config.yaml
dataset: "strings of digits, spoken by a formant synthesiser in many voices"
n_mels: 64
input: "log_mel"
win_length: 400
norm_position: "pre"
head_dim: 16
num_experts: 32
residual_init: "none"
orthogonalizer: "newton_schulz_5"
weight_decay: 0.06
adamw_weight_decay_other_params: 0
Rows from block 2 of a small CTC audio transcriber, named by matrix and row number. Rows with one number belong to one neuron. Each number is 200 + 40 x the weight over its row's rms, rounded and kept within 0 to 999. All counts start at 0.
After each neuron's rows are labels from the 100 clips, of 14976, where the neuron reaches its highest value: "peak on" is the class under the peak. Only what is clearly more common there than usual is listed. The data: strings of digits, spoken by a formant synthesiser in many voices. In brackets: how many of the 100.
# fc1: MLP up (model.blocks.2.mlp.fc1.weight, 1152x192), inputs 96-191
# fc2: MLP down (model.blocks.2.mlp.fc2.weight, 192x1152, transposed), outputs 96-191

fc1.310,232,193,186,164,175,117,217,167,199,201,207,195,158,247,141,209,232,163,154,271,155,277,242,216,227,259,219,148,251,199,138,184,259,197,205,202,244,188,227,185,185,206,163,254,178,242,225,95,171,208,148,214,238,238,205,218,160,255,181,158,147,159,222,272,240,215,158,204,241,181,248,251,168,205,196,174,213,210,190,175,206,213,247,162,193,144,166,216,225,289,252,238,192,241,256,256
fc2.310,150,206,292,169,176,211,188,188,160,235,216,229,169,131,253,197,207,202,140,220,244,190,140,201,183,194,215,236,193,206,300,215,207,187,177,227,138,211,176,216,165,148,235,209,231,122,247,305,185,215,235,153,147,227,214,183,187,141,172,228,214,232,197,188,215,200,271,202,159,210,183,127,223,274,195,129,200,166,167,227,215,108,169,214,209,270,222,176,163,183,147,236,226,142,196,205
peak on: /i/ (94)

fc1.387,254,212,234,137,181,172,140,212,236,235,177,284,196,179,163,189,230,116,216,194,206,258,242,178,262,179,130,231,248,199,149,215,226,258,223,217,202,152,146,204,171,219,214,134,233,205,205,151,174,198,264,186,283,160,157,186,259,188,175,250,189,270,156,276,212,173,165,214,261,189,209,216,197,148,87,140,211,225,202,241,205,163,235,179,151,153,182,174,140,231,194,183,211,176,188,306
fc2.387,129,218,216,131,167,250,146,126,201,204,280,198,182,181,198,226,164,250,209,193,210,226,86,237,113,179,202,200,257,268,233,158,153,228,250,177,223,197,202,151,195,220,260,145,132,184,156,192,267,248,276,198,192,216,228,254,204,213,270,184,164,191,216,132,174,236,219,217,179,213,149,143,220,102,271,239,285,144,186,188,220,229,173,163,264,177,165,164,222,186,162,227,220,238,260,131
peak on: /t/ (49); /u/ (32)

fc1.29,125,214,208,208,238,181,198,150,225,199,175,214,121,177,225,189,198,199,182,185,226,177,207,226,263,220,190,217,248,248,212,247,171,221,233,149,225,184,194,184,233,101,288,133,183,220,174,226,247,271,224,226,221,179,204,136,234,171,174,218,177,199,137,204,114,229,222,270,252,213,225,241,191,192,162,240,203,236,196,202,230,203,221,276,212,210,166,175,168,210,216,145,163,185,254,154
fc2.29,171,194,237,201,171,243,243,211,252,193,285,263,280,175,171,229,248,188,197,162,221,151,199,159,225,167,206,244,195,161,183,86,216,148,175,216,199,264,177,218,227,228,189,178,142,147,241,148,140,143,258,180,214,139,175,231,162,247,244,105,245,217,185,202,229,269,166,224,189,139,250,222,236,191,186,166,212,99,205,167,204,177,206,158,196,202,202,132,214,185,189,169,221,199,130,195
peak on: /k/ (99)

fc1.608,201,185,153,239,173,212,200,310,202,263,209,201,206,181,161,169,251,245,215,187,235,186,213,210,184,213,233,229,213,168,200,214,223,206,238,191,197,146,314,244,172,202,192,198,217,230,124,158,206,217,252,131,196,202,205,187,235,168,144,179,199,177,180,242,179,141,177,159,231,171,240,166,210,169,170,194,264,121,115,195,174,214,219,209,202,127,127,189,143,198,255,155,135,225,156,164
fc2.608,227,188,243,244,221,205,212,106,178,163,235,284,202,223,180,268,162,134,157,216,201,167,195,196,201,202,189,136,203,272,216,219,202,236,170,208,243,206,127,169,225,199,214,200,144,160,226,222,189,157,174,177,175,218,214,207,171,227,189,230,191,246,201,160,180,251,212,158,182,243,157,202,195,177,263,219,173,286,237,276,261,181,146,253,199,250,210,219,238,232,186,199,252,201,260,255
peak on: /k/ (38)

fc1.289,200,122,182,196,160,179,252,282,188,217,210,257,193,223,248,221,197,201,209,195,170,174,125,171,236,161,206,181,185,184,182,232,242,212,236,177,216,187,198,194,167,173,209,232,145,165,189,163,233,268,182,214,203,237,138,207,182,233,56,228,166,194,210,240,166,225,200,212,243,225,178,137,201,155,157,236,150,201,113,166,211,148,332,168,221,174,198,161,269,171,173,198,217,188,269,165
fc2.289,180,215,240,221,186,220,175,137,224,252,178,164,222,154,113,181,197,190,211,234,200,210,295,202,239,239,189,219,204,243,208,133,172,205,191,219,167,230,187,195,246,199,235,216,209,260,266,259,180,98,257,198,244,157,262,245,197,146,291,211,207,178,214,162,171,236,178,170,120,173,219,267,181,256,222,170,187,189,294,241,195,178,124,266,205,209,210,239,117,284,250,205,211,206,176,224
peak on: /aɪ/ (46)

fc1.741,179,258,213,176,190,142,260,200,194,254,298,173,212,197,177,260,208,206,118,209,139,219,192,217,190,252,214,244,229,157,234,228,264,174,177,217,263,269,218,173,131,134,189,213,147,213,204,173,147,238,156,208,220,167,188,156,172,227,244,231,261,267,188,200,131,245,215,185,265,163,133,244,183,183,230,259,202,194,195,251,248,234,169,180,146,176,146,230,166,214,208,264,244,243,239,220
fc2.741,177,201,153,257,143,208,244,178,164,178,166,267,173,218,244,218,200,196,229,228,203,187,294,266,213,172,203,273,185,219,151,157,157,181,180,201,194,152,264,179,240,184,246,226,219,239,222,210,175,166,253,157,204,212,220,218,263,215,212,259,163,138,201,204,233,157,185,223,202,294,228,181,239,184,178,167,193,191,201,222,210,281,225,91,146,285,209,165,270,229,189,141,192,231,262,229
peak on: /t/ (92)

fc1.517,118,176,212,189,201,130,258,195,224,200,241,199,160,200,182,174,211,220,166,244,228,272,181,308,209,168,234,254,293,213,125,191,197,111,189,212,229,169,198,178,137,199,191,159,182,236,148,233,213,167,157,201,176,170,173,199,211,171,230,214,288,210,233,204,247,191,165,156,201,280,148,270,244,203,192,223,281,196,198,203,201,198,219,185,258,189,185,168,201,237,208,212,165,185,251,158
fc2.517,261,187,258,196,227,213,179,226,175,193,168,169,236,235,219,205,205,193,205,184,181,158,198,140,185,180,213,160,156,173,221,203,175,159,145,233,248,244,211,213,228,204,102,200,172,185,229,212,149,221,267,194,184,192,197,218,198,250,125,156,179,160,168,254,182,184,156,253,204,116,257,176,154,185,273,186,128,120,196,201,215,236,185,273,169,203,216,166,219,200,162,166,239,255,198,221
peak on: /k/ (81)

fc1.482,196,175,243,213,191,199,118,234,247,148,165,149,227,189,221,311,159,197,166,166,144,185,132,213,202,191,170,201,170,188,170,208,182,174,201,249,257,163,215,221,256,164,289,136,236,122,243,221,213,208,225,192,225,283,234,245,256,137,179,196,198,129,125,130,193,262,232,224,281,160,196,202,220,215,186,192,144,203,274,183,234,215,143,173,217,200,170,239,205,149,177,186,143,135,176,218
fc2.482,200,232,167,147,193,173,222,186,173,279,156,259,241,218,180,165,257,190,194,174,260,177,208,207,147,223,228,274,237,232,225,232,193,224,197,173,196,252,239,220,142,147,145,234,177,195,173,204,216,185,175,168,169,172,108,244,109,226,214,185,196,227,210,228,214,199,195,180,161,231,176,220,234,198,246,178,285,204,199,241,136,224,314,218,236,151,217,120,181,217,235,223,268,262,208,176
peak on: /aɪ/ (95)

fc1.320,231,183,241,158,207,245,228,194,133,96,200,191,242,241,170,219,224,129,158,253,229,206,145,213,240,218,181,226,162,280,186,196,204,206,202,221,182,201,177,209,203,182,117,190,213,225,250,242,241,209,194,182,217,169,227,198,128,208,231,248,248,131,175,170,239,151,184,181,200,196,207,121,103,217,193,174,159,141,276,134,196,140,195,169,176,210,160,206,168,222,254,295,146,177,214,155
fc2.320,187,220,233,205,170,181,192,250,128,206,171,212,184,194,137,213,152,225,234,180,141,236,261,169,168,188,219,155,171,170,219,152,147,170,211,191,252,228,214,214,209,148,227,214,287,140,189,198,237,261,212,240,228,176,159,162,179,247,118,178,178,198,240,268,250,202,254,227,198,193,268,255,178,185,220,167,235,215,221,241,151,177,146,211,221,197,225,162,118,137,162,231,166,244,202,247
peak on: /aɪ/ (99)

fc1.496,131,204,240,185,216,221,186,174,155,244,239,246,156,147,238,160,251,211,225,153,150,210,178,245,252,223,237,244,173,128,183,190,189,197,258,233,171,216,196,244,179,155,259,203,200,219,186,206,158,190,252,201,190,137,234,225,173,164,196,252,128,218,203,202,182,187,170,209,208,165,182,236,230,246,208,190,218,181,256,114,235,239,180,234,173,230,209,150,155,135,158,182,213,206,169,141
fc2.496,210,140,238,204,206,225,183,227,261,226,201,186,290,250,182,279,160,188,174,233,277,173,184,207,209,219,190,220,256,241,184,188,208,155,180,178,245,170,194,192,316,144,201,185,192,143,222,187,199,122,108,243,184,162,188,230,197,245,203,172,194,167,244,189,262,197,166,210,197,232,276,144,202,241,274,229,199,248,225,145,181,227,238,184,174,174,147,234,258,239,198,148,192,250,220,210
peak on: /k/ (100)

fc1.457,137,250,212,207,225,205,213,258,278,227,170,239,197,215,181,218,242,207,203,181,71,230,151,251,170,135,216,216,247,231,163,141,224,168,193,177,235,191,279,141,197,118,188,117,163,220,208,199,199,145,174,225,156,136,168,231,155,187,172,298,249,196,222,201,185,187,295,210,128,221,191,181,179,261,219,224,133,178,138,183,132,252,219,294,170,209,199,206,163,184,128,210,205,212,211,207
fc2.457,183,191,206,234,197,244,176,181,143,218,221,142,210,196,131,156,134,217,188,182,293,161,175,217,220,239,194,180,175,130,230,164,154,225,175,189,218,236,137,206,164,247,195,291,274,168,247,181,177,212,220,230,229,186,189,202,192,172,189,144,160,168,200,195,181,197,188,245,203,156,197,210,183,198,172,128,257,247,217,164,167,162,223,150,195,228,238,228,238,254,267,266,172,271,230,202
peak on: /aɪ/ (93)

fc1.276,152,259,180,201,156,226,190,196,265,219,147,216,188,164,204,251,131,234,253,169,294,188,295,226,192,247,182,197,237,162,255,183,173,183,165,221,248,233,212,198,217,154,156,184,270,195,310,262,183,141,235,152,308,181,175,285,135,164,185,140,173,192,226,206,233,147,200,161,165,205,234,203,177,140,135,200,144,217,220,213,197,223,162,143,177,214,211,99,193,179,186,190,165,214,267,205
fc2.276,202,230,246,158,218,259,194,250,172,265,236,213,222,253,117,200,324,142,179,175,202,169,214,223,238,193,201,180,114,162,126,220,175,218,192,158,195,196,219,179,236,151,217,201,159,172,229,177,216,195,307,178,166,229,222,177,177,227,237,167,253,241,182,179,168,195,271,191,218,127,120,169,319,217,192,233,207,214,172,111,147,169,264,214,179,196,218,274,166,219,178,166,279,219,116,159
peak on: /k/ (98)

fc1.479,173,248,187,209,229,192,239,233,185,192,191,194,145,238,237,212,279,257,283,128,149,250,194,261,168,196,178,176,170,178,224,163,172,203,209,185,207,248,207,179,150,86,152,166,208,163,179,206,234,192,180,225,144,207,159,218,251,171,201,169,216,190,102,212,195,249,209,273,166,219,170,213,213,288,212,206,181,163,178,138,224,212,179,183,237,253,170,193,150,214,205,153,192,154,200,192
fc2.479,170,92,288,234,299,190,287,185,186,252,165,206,162,215,229,176,166,148,191,276,172,177,233,242,143,233,229,268,170,253,220,244,169,273,189,124,210,116,189,181,247,159,247,199,245,205,250,41,184,208,161,203,209,204,186,209,161,239,136,229,228,217,199,223,154,206,194,215,264,200,183,118,170,155,211,167,293,241,226,176,162,194,167,170,156,220,237,190,121,183,217,230,194,234,145,135
peak on: /aɪ/ (83)

fc1.584,186,202,193,140,202,218,225,190,214,200,213,196,263,223,241,159,223,206,203,176,186,223,282,244,275,153,188,128,210,187,242,122,166,200,263,227,226,224,226,137,182,274,144,206,179,219,166,182,193,248,227,215,176,194,240,176,210,246,165,200,270,179,170,155,247,285,169,183,233,204,146,188,192,178,224,233,149,180,247,233,132,140,201,194,275,157,196,147,165,203,229,218,194,170,188,164
fc2.584,214,122,246,221,221,198,239,210,224,242,138,222,159,212,213,179,150,189,157,144,227,137,172,166,251,194,193,196,199,226,134,201,221,217,141,177,269,236,255,194,203,182,205,157,213,170,236,213,236,149,174,169,203,228,273,209,159,216,239,278,240,195,239,151,211,186,260,148,266,231,215,264,191,199,182,227,284,245,251,168,248,234,231,232,97,198,272,218,238,183,143,175,164,176,228,166
peak on: /k/ (92)

fc1.755,213,185,131,219,99,258,173,249,195,190,207,288,206,126,182,217,205,203,220,202,194,197,280,222,251,152,242,280,261,227,210,190,139,240,198,224,188,214,232,260,208,171,202,219,129,152,201,161,260,174,199,254,163,202,160,169,166,206,216,237,213,201,201,177,181,216,246,198,217,202,190,253,184,172,122,215,162,207,136,190,197,283,191,149,254,208,198,186,225,122,239,181,242,167,197,197
fc2.755,200,200,222,230,226,275,212,191,179,129,285,214,185,204,158,204,148,160,134,163,256,188,190,125,231,150,130,245,234,216,187,254,214,162,211,265,246,262,192,144,255,230,179,212,173,194,170,176,239,226,195,138,176,224,211,150,304,210,162,264,252,217,214,156,266,276,164,213,163,125,210,219,264,219,225,208,200,210,197,171,235,229,257,187,231,170,224,201,176,209,195,128,108,240,247,223
peak on: /k/ (57); /s/ (40)